From a checkpoint of a small model that predicts nearness at each pixel.
Model: arch unet, norm batchnorm, widths [48, 96, 192, 192].
Data: trained on rendered roads seen from a driver's seat, with toy cars, trees and houses, 145000 training examples, 13.1 epochs.
Rows from block 11 of a small model that predicts nearness at each pixel, named by matrix and row number. Rows with one number belong to one channel. Each number is 500 + 40 x the weight over its row's rms, rounded and kept within 0 to 999. All counts start at 0. Numbers have three digits each.
After each channel's rows are labels from the 100 images, of 14976, where the channel reaches its highest value: "responds to" is what is common among them. Only what is clearly more common there than usual is listed. The data: rendered roads seen from a driver's seat, with toy cars, trees and houses.
# convs0: first 3x3 conv (model.decb.1.1.convs.0.weight, 96x96x3x3, each kernel summed), inputs 0-47
# convs1: second 3x3 conv (model.decb.1.1.convs.1.weight, 96x96x3x3, transposed, each kernel summed), outputs 0-47

convs0.19:439495431436507497510494491477515511467455514462502492522520477491504478488486460470457511497460499484489441503476381513465475402502420486498398
convs1.19:490492475530473562472508447618472526536502454472473569490520490557469604531535532481497466493536467472462493507525473555562566432507486549485477
responds to: vehicles: two

convs0.66:429452440471507503477532424490554454543473469449544515555533482483431490445463504470512495495564498433489491428495458481430467495482472499512460
convs1.66:488477493504521512587459488506463540496448492482497475513452535585454479519583500548503436512503512480449443490573497538485573477440449524506463
responds to: truck; vehicles: two

convs0.33:496494501526531494462486533515516480535504499479482508434556489490435513530473463511521490464414466480513497533512483452450484494461447564421473
convs1.33:545490521492512506539506403508489567532471532491531481555448572618505509537523460529503464440568488506431550467489582541540489532534486417541547
responds to: car; vehicles: two

convs0.65:466494474457497512497522461481483504485536520446523488531508422483508421474495500448451507507503491479495467479483320525476468506525435519534450
convs1.65:489454453558468567508522499535496525524496444503491522482504463607485595433540507462467488493517458478505462539560459546532562454490497482527503
responds to: truck; vehicles: two

convs0.74:393462488412460411416499504572551522516514462494527419467529438491471526538529483482482526512490459455462455511394501423514507477546474516524542
convs1.74:546505486548515553452469528467522425510478512453560526548508450514534473407544481538500506566551482485481551498487503581497510454416547562532534
responds to: bends right

convs0.79:466360441518496524458477492491482472499465464468472501542475448503505517510469510456500501473503423419475521471490479478474529467530510499473476
convs1.79:523481491521477499400541429469492532491530564500468526503543512538454559499488479521476542430544563569488479533526456511461518448509513497633488
responds to: vehicles: two

convs0.30:490322507491516497500524493482501508545488445502506484521517491489512512363464518501520456525547429473502505503519498469507514444552499510494500
convs1.30:529432471503508561387537456470497525486491543457553539493494425595440552441548467556482512457510550517471484524487514547493497501446492521545533
responds to: car

convs0.50:477397436518491486486473445491438474497458465487476533527509462473508498500478476446480498486521356429476508482500472440474503450511494501463515
convs1.50:522517531487500472496492462475585479468523578512482439461498542480461521581488495558482505487515570531505491579429504500453488473495589480601490
responds to: car

convs0.71:437448459568515497479450466501513504535434568526524512498397523496459543511496487478499466521545450454455510527498483436511484453500519460567507
convs1.71:527525528482504502469474506464530451490542528510451402558507536462489420548473509518537538548525529482546500498418496504487526474512548479612475
responds to: truck

convs0.88:480392479501482438524491415490505512498516361451463496473474456493500491512491519517471544485501448473506515525534453427487496508474481515529515
convs1.88:509472512420534519410528520468483500495488513531570521524510493459397514446547481547493493497562549486473477531540515549485523447434482429543548
responds to: car

convs0.70:514518497373517461482515419550472532579472440514502436429521479485500498515502485473503533522534554462575484601489495490526493465492434559413526
convs1.70:519491499457497532517518471487540558525517517567554643538490511583435581510523483496484487442570490499490548543529519528529477511513466475556505
responds to: bends left

convs0.95:510318521495509463468486543472478505522512418527447512506536472531490500429549496502509495538469497472485518492513512473503494444495521489569481
convs1.95:529461491478481545330533460472460524481516524471532526528504452561469535445520465530481536459533534509512504518488511554482527473459497512573531
responds to: vehicles: two; straight

convs0.0:488512494508528506449493480515461538502501516467428448470462449436463425488496488522484437508511474483499484429437456509466454544501461538500517
convs1.0:493474470547464573561548553512480491541463452516551546539458482590489527456546429502466471475598448446406495507539500555535522457435493450559532
responds to: car

convs0.76:498468543500486471438476444495486478454490458450574499502510495499455541382478531420489549460396471500485530483481508541442519471478534430513505
convs1.76:533535500504505635467547434500479553500488491492545529528508481606513567466561475557473477516521519493476552507529530508491524496505464522550521
responds to: truck

convs0.54:506500414458504470489454476495503499491540443471512508461519387524487527469478505451474525505507457448489463544476373427482473438483468519503493
convs1.54:517453451520447527498575523517477542531510437515484501564532491523562563462539432471503538495584430437531490501564491476544533482465522478528485
responds to: car

convs0.48:513392471496568448510502556502469520524457436489474524548503482449499549414502482519515486514494469468500508480485459472508478494408522509474507
convs1.48:544469472568453536426553454505500526504496549439565490491483515569520569519501495545469559442520500567466537515521513536483494525539517571505490
responds to: vehicles: two; straight

convs0.90:472505505503499484510517495463509501492476488383502496501501498494503520505493349506357502468501494496464368506500496491478487482491417488489401
convs1.90:517493497540515586481465495588536482611470521524559505513451489523472519476569542516487542528513453458557493486496586497641471497526560491545500
responds to: truck

convs0.86:515510507506513471518521499469501504495521496430508496469496505504487528523499343522365505449477506501456460533495502485481456474503404510515487
convs1.86:514496530524521580504484492546521493589496521511544503500436485514512485511553528519467540532498456454565590479516630458615459515515552496555534
responds to: vehicles: two